A small encoder-decoder image transcriber, trained from scratch: decoder layers 6.
Rows from block 4 of the image encoder of a small encoder-decoder image transcriber, named by matrix and row number. Rows with one number belong to one channel. Each number is 128 + 32 x the weight over its row's rms, rounded and kept within 0 to 255. All counts start at 0. Numbers have three digits each.
After each channel's rows are labels from the 100 images, of 14976, where the channel reaches its highest value: "lies over" is the class under the peak. Only what is clearly more common there than usual is listed. The data: seven-segment displays showing three digits. In brackets: how many of the 100.
# convs0: expand pointwise conv (encoder.blocks.4.convs.0.weight, 72x24x1x1), inputs 0-23
# convs1: depthwise 3x3 conv, stride 2 (encoder.blocks.4.convs.1.weight, 72x1x3x3, trained with AdamW), a 3x3 kernel
# convs2: project pointwise conv (encoder.blocks.4.convs.2.weight, 48x72x1x1, transposed), outputs 0-47

convs0.17:084103140132168153143062147104111161171075120109160139082160089143165140
convs1.17:091081099099077093128123129
convs2.17:140127106171063075135117098092179185097143175157103142078157115116146105188136157109115152112147138064099100140150142090157122166072148155128098
lies over: screen (88)

convs0.42:157087111083149132157113126051106115126129140135081175140103139135092059
convs1.42:127133130143175164149186170
convs2.42:149182137108097166095131120067123144149175131097077149127081088118144124143113178131154142169142084128127086152120095197088046166123103129108120
lies over: screen (98)

convs0.47:109120129089062116163138190099185107077139082132154141102120144102098133
convs1.47:134072081108090092143148131
convs2.47:126164129084136163150121113100128177138158131053150087146126120097137182088166138139145103129111055194062099075142126120132151085111103166130110
lies over: screen (84)

convs0.66:119106159150124145110149137163156148116070169139132145083153099056186091
convs1.66:147161159092092111107090083
convs2.66:166125079114137185142160102101122173187163076144120142088117139069077149081119147115128077090090082142158152132168116161116133117092113136134065
lies over: surround (100)

convs0.58:150082096163081104127155147126147146139066109097106203110095093130144158
convs1.58:113092094082075103157128119
convs2.58:113137077164102157141133072110122114155160120142118130145100122102187185103093096064121138144129132063091156105156143155157179172113138162124050
lies over: screen (67)

convs0.55:110116079078072122148167139149127167129164050122102139167141105114111095
convs1.55:152119109168146063152152097
convs2.55:122110131162139110129067126089127162144124128059090077117097131137134178074082129104166153077108120181113128130136079116064120101054150140104116
lies over: screen (87)

convs0.67:095156181134126151177133143106146063101157148094149125127114094196159092
convs1.67:151167142176190148147138132
convs2.67:080135085171129135138169151137097142139162062131129101171150132083120202137128170086105183100161097105058087142154123134153139123174171131102125
lies over: screen (100)

convs0.16:151077130078143117191119142110115125093112127175115150132079119148081062
convs1.16:096165163097150182107101134
convs2.16:190098167171153114141146118079165148100132079121087181125143104128126154174077160106189153138154155112124159180154151095103066130123130159166097
lies over: screen (89)

convs0.34:188127130115103179141122085123090159155157156107070150178089144091108106
convs1.34:153131136145086077153089086
convs2.34:110101191187100171112125100133120129137162116121097119114124085110109146132142108119027112121119183171114131114117145120189162131210136105088152
lies over: screen (85)

convs0.9:088139134098122113096055183108146140156126125133203117143143109144189123
convs1.9:102074080130129122146168164
convs2.9:187111170130168069108141128093098134114118128142093056105141151092135112114135140073083112125153132143121139175178221128140177120127159151104092
lies over: screen (96)

convs0.11:149140177114105173092082133090134096088112121098136085073093172147168121
convs1.11:164169179152124182127128140
convs2.11:076158149140105091228072160068099134135113113149135161114063095115142119110116114066111083138140102119097121110145155170076116126139109097132142
lies over: screen (77)

convs0.43:164162107125089173133131108172116165184150127158101158154068105075141117
convs1.43:097067112148105121155176143
convs2.43:158135101113164137077166070147121105119080120081121117109143090140118152090113132094161066121101128162119122076119231154126090150082150126091119
lies over: screen (92)

convs0.45:139143150145153109131110132205143125123093193066128142139068117110118081
convs1.45:140181179134170169126124136
convs2.45:126137058114138177116070100101171192117120157124146157074152124127143123144140144135115111126162061174067151122153118129123151088111183097140066
lies over: surround (99)

convs0.71:128139072105125147181171142143131124114097102118122109200134053101110098
convs1.71:117088116090071131082107141
convs2.71:120171131102150154164162143111109076176124119153121100089156086086150148161148109183148118119133113126142092125128150096107164193199058142155074
lies over: screen (86)

convs0.19:149084130146127154192107088137097095112141126182088116170133101138115057
convs1.19:123082117169116093170173123
convs2.19:077136144109159108068162163147134162126107201082140078122045100111111113170107121151102109148070136174122140138120173090137173153111107129152109
lies over: screen (100)

convs0.25:130150132140072086153165173112147185117148085075135156139158114086087110
convs1.25:143157150151193165142158148
convs2.25:151091111174050099124197132138137077152126128106072126135131130152109173112122111124134157045150151106145091133100108201101097141146103082116137
lies over: screen (74)

convs0.40:212083147142144126131127105093077093160126153157100158098152077104111131
convs1.40:090072102112085100149146145
convs2.40:129164112090145136105099101181124098195136142124116127158109123130077092116104076067061179131132107125117154170083153152134091207110136144161140
lies over: screen (93)

convs0.7:112141089098111140153118144093141150120128097109106195140196121059158089
convs1.7:142139132111082091109077081
convs2.7:147107179092124141109110097152112176098135110132113069100087128176098168138043099089067138126142171119129112186080117118143131161100097096099102
lies over: screen (98)

convs0.3:166137175102145098108138201130148116063120152150200136112150153148140131
convs1.3:157115082167142089162170134
convs2.3:110111109089092092180150092114143059118131158187118151074099156146129189086130171132091200119145104110119142073111138114167095141161148151144113
lies over: screen (80)